From a checkpoint of a small image classifier: 32-pixel images, batches of 256.
Rows from block 8 of a small image classifier, named by matrix and row number. Rows with one number belong to one neuron. Each number is 128 + 32 x the weight over its row's rms, rounded and kept within 0 to 255. All counts start at 0.
After each neuron's rows are labels from the 100 images, of 14848, where the neuron reaches its highest value: "patch colour" is the nearest of a few named colours to the mean colour under the peak. Only what is clearly more common there than usual is listed. The data: rendered scenes of toy objects such as cars, trees, mugs and chairs. In brackets: how many of the 100.
# fc1: MLP up (model.blocks.8.mlp.fc1.weight, 768x256), inputs 172-255
# fc2: MLP down (model.blocks.8.mlp.fc2.weight, 256x768, transposed), outputs 172-255

fc1.239 [191 128 130 126  83 122 122 127 129 130 129 131 135  82 171 156 167 140  63 166 109 140 135 135 116 124 106 134 130 106 133 129 192 137  72 144  94 124 132 133 128 177 120 148 178 162 130 122 142 164  77 200 127 135 112 128 152 114  89 147 151 149 100 173 168 149 122  98 130 163 129 118 132 109 129 130 134 100 130 127 180 135 170 150]
fc2.239 [123 100 178 110 129 122 132 126 132 193 144  90  92 151  60 118  98 180 127 174 124 136 146 151 134 116 175  84 133 155 118 106  93 125 171 189 142 119 185 130 136 116 165 154 128 180 133 173  65 147 128 129  64 118  93 137 125 155 170 160 147 157 178 181  79 128 151 122  94 128 139 118 190 128 158 151  81  99 124 138  55  72  40  75]
patch colour: pink (37); white (35)

fc1.147 [ 87 126  87 153 112 122 129 142 196 172 112  83  77  65 147 144 143  50 196 136 122 131 150 126 130 124 126 121  97 126  72 109 123 118 117 133 152  75 155 123 111 117 127 130 135  56 118 109 127 170 163 153 139 139 114  96 159  61 105 132 117 123 129 103 194 133 126 165  90 158 110 131 109 142  54 125 178 133 119  69 182 118 155 100]
fc2.147 [136 135 146 127 185 127 154  98 136 208  96 137 128  31 124 125 123  78 157 154 180 116 122  94 122 138 188  89 140 142 105  80 125  84 232 125  90 133 151 135  80  99 123 158 106  89 102 114 124 126 130 176 130 160 143 143 123  62 128  66 116 150 191 126 139 111 211 204  92 141 129 165 188 131  93 105 161 109 137  99 128 115 110  99]
patch colour: cyan (29)

fc1.656 [114 126 102 171 126 133 127 124 123 132 135 112 120 106 111 140 129 104 196 127 115 111 139 178  90 139 142 145 148 105 146 119 122 147 110 129 140 128 128 114 140 137  81 128  86  96 125 106 119 163 141  83 124 119 124 127  89 106 128 169 134 150  79 173  40 135 152 160 146 139  71  64 107 136 162 117 137 114 104 107 173 139 130 116]
fc2.656 [149 102 137 112 154 123 120 131  96 129 153 155 119  75 125   5 128 146  64 146 126 116 139 134 149 119 135 137  96 119 142  88 134  74 124 158 105 137 157 142 157  38 188 127 119 173 110 137 119 147 127 138 141 128 129 164 118 112 135 135 128 105 155 154 117 131 154 115 129 227 156 134 194 133 130 133  97  86 139 154 152 121 101 137]
patch colour: pink (41); white (30)

fc1.706 [116 174 128 125 154 129 125  82 125 136 117 126 144 169 161 131 168 133 125 134 127 130 153 101 208 154 121 145 150  92  37 108 129 107 126 127 142  71  69 105 113 128 138 151 156 113 146 116  87 126 152 120 135 138 129 134 144  69 159 127 158 191  84 138 174 103 129 120 142 133 153  95 106 178 123  72 124 141 183  69 198  84  98 124]
fc2.706 [118 152 136  95 138  70 135  77 136 105 171 168 133 145 124 218  95  91 128  82 149 133 118 115 114 157 157  54 137  83 237 123 139  95 153  99  48 128 132 115 198 184  96 114 133 183 122 127  92 240 106 137 135 123  82 166 153 129 110 142 141 133 116 136  95 110 125 140 138 128 128 124 102 108 141 123 186 135 119 123 107  88 111 119]
patch colour: cyan (28); green (28)

fc1.425 [ 83 102 125 145 124 169 119 118 178 120  78 130 154 105 135 103 123  43 119 141 100  92 166 127 123 115 117 138 101 123 109 129  95  94 119 174 108 137  88 160 109 149 109 123 118  94 128 135 128 110 167 183 141 147 143  72 140  45  91 151 126 134 121 165 201 168 166  86  82  89 122 138 149 127 134 106 176 122 140 156 111 130 148 163]
fc2.425 [ 89 113  34 192 156 154 122  84 132 113 106  95 116 146 137 143 173 161 117 135 111 124 191 147 128 134 117 111 131 133 127 133 141 236 145 120 154 133 134  57 158 146 150 126  90 130 150  88 127 158 126 139  85  51 137 134 121 117 169 123 120 136 138 112 126 181 123  91 124 144 113 167 141 123 132 132 109 126 111 135 130 109 112 175]
patch colour: pink (40); white (32)

fc1.330 [ 59 136 137 130 109 116 147 139 167 144  76 127 123  99 126 140 141  95 173 114 163 112 125 129 119 131 157 111  73 147  63 128 124 128 111 151 100 127 172  97  85 128  82 129 146 123 127  99 119 135 126 123 127 147  89 132 173 148 167 139 127  93  59 139 171 111  11 124 143 131 122 141 159  63 139 152  91 127 176 184 127 129 177  74]
fc2.330 [139 121 135 123 127 104 101 154 163 150 116 148 110 137 147 100 135 119 130 136 105 130 141 124 166  89 130 147  91 130 103 122 120  85 139 135 138  94 179 167 135 160 139 113 105 179 135 180 133  88 139 168 106 127 158 154 157 167 151 205 102 124 136 149 169 137 159 110  16  95 154 151 127 138 127  51 141 189 151 137 130 130 126 154]
patch colour: pink (32)

fc1.518 [123 127  43 137 128 137 114 126 106  88 136 101 164 145 148 135 160 131 152 125  73 100 131 170  74 139 117 207 135 114 155  69 166 135 130 145  97 114 106 115 129 160 122 141  88 139 137  95 143 128 128 118 115 157 115 109 130 103 180 119 168  78  37 190  75 132 125 164 161 127 142 111 123 111 154 125  87 140 146 160 133 126 116 136]
fc2.518 [126 106 144 129 193 149 151 131 123 156 160 132 172 173 132  71  87 147 119 167 161 145  95 126  54  96 136 121 146 121  84  74 103 101 143 151  98 178 178 118 155  93 134 116 124  89 161 134 111 102 162 104 123 105 123 129 134 131 127  98 124 150 135 134 151  59 138 139 167 139 150 109 114 146 119 121  95 137 138 199 132  17 125 120]
patch colour: pink (35)

fc1.360 [125 138 145 109  89 125 120 125 128 102  98 127 155  88  95  80 131  46 119 224 140 125 134 138  91 124 115 141  36 143 132 179 180 106  74 255  78 129 168 172 119 128 142 132 168  81 133 167 140 119 127 171  92 168 111  59 157  91  94  72 102 124 130 128 213 132  96 126  71 101 131 166 128 160 108 129 152 128 189 129 192 189 174 132]
fc2.360 [146 150  67 134 167 162  90 142  94 121 122 131 128  92 100 117 127 109 122  91 151  70 148 149 167 104 105 137 121 133 162 140 135 144 140 131 111 120 148 116 135 131 160 117 124 121 120 155 160 132 152 127 102 111 129 146  71 124 140 153 112 194 138 129 125 137 129  73 140 163 113 157 146 118 135 141 147 157 136 119 103 101  97 136]
patch colour: pink (31)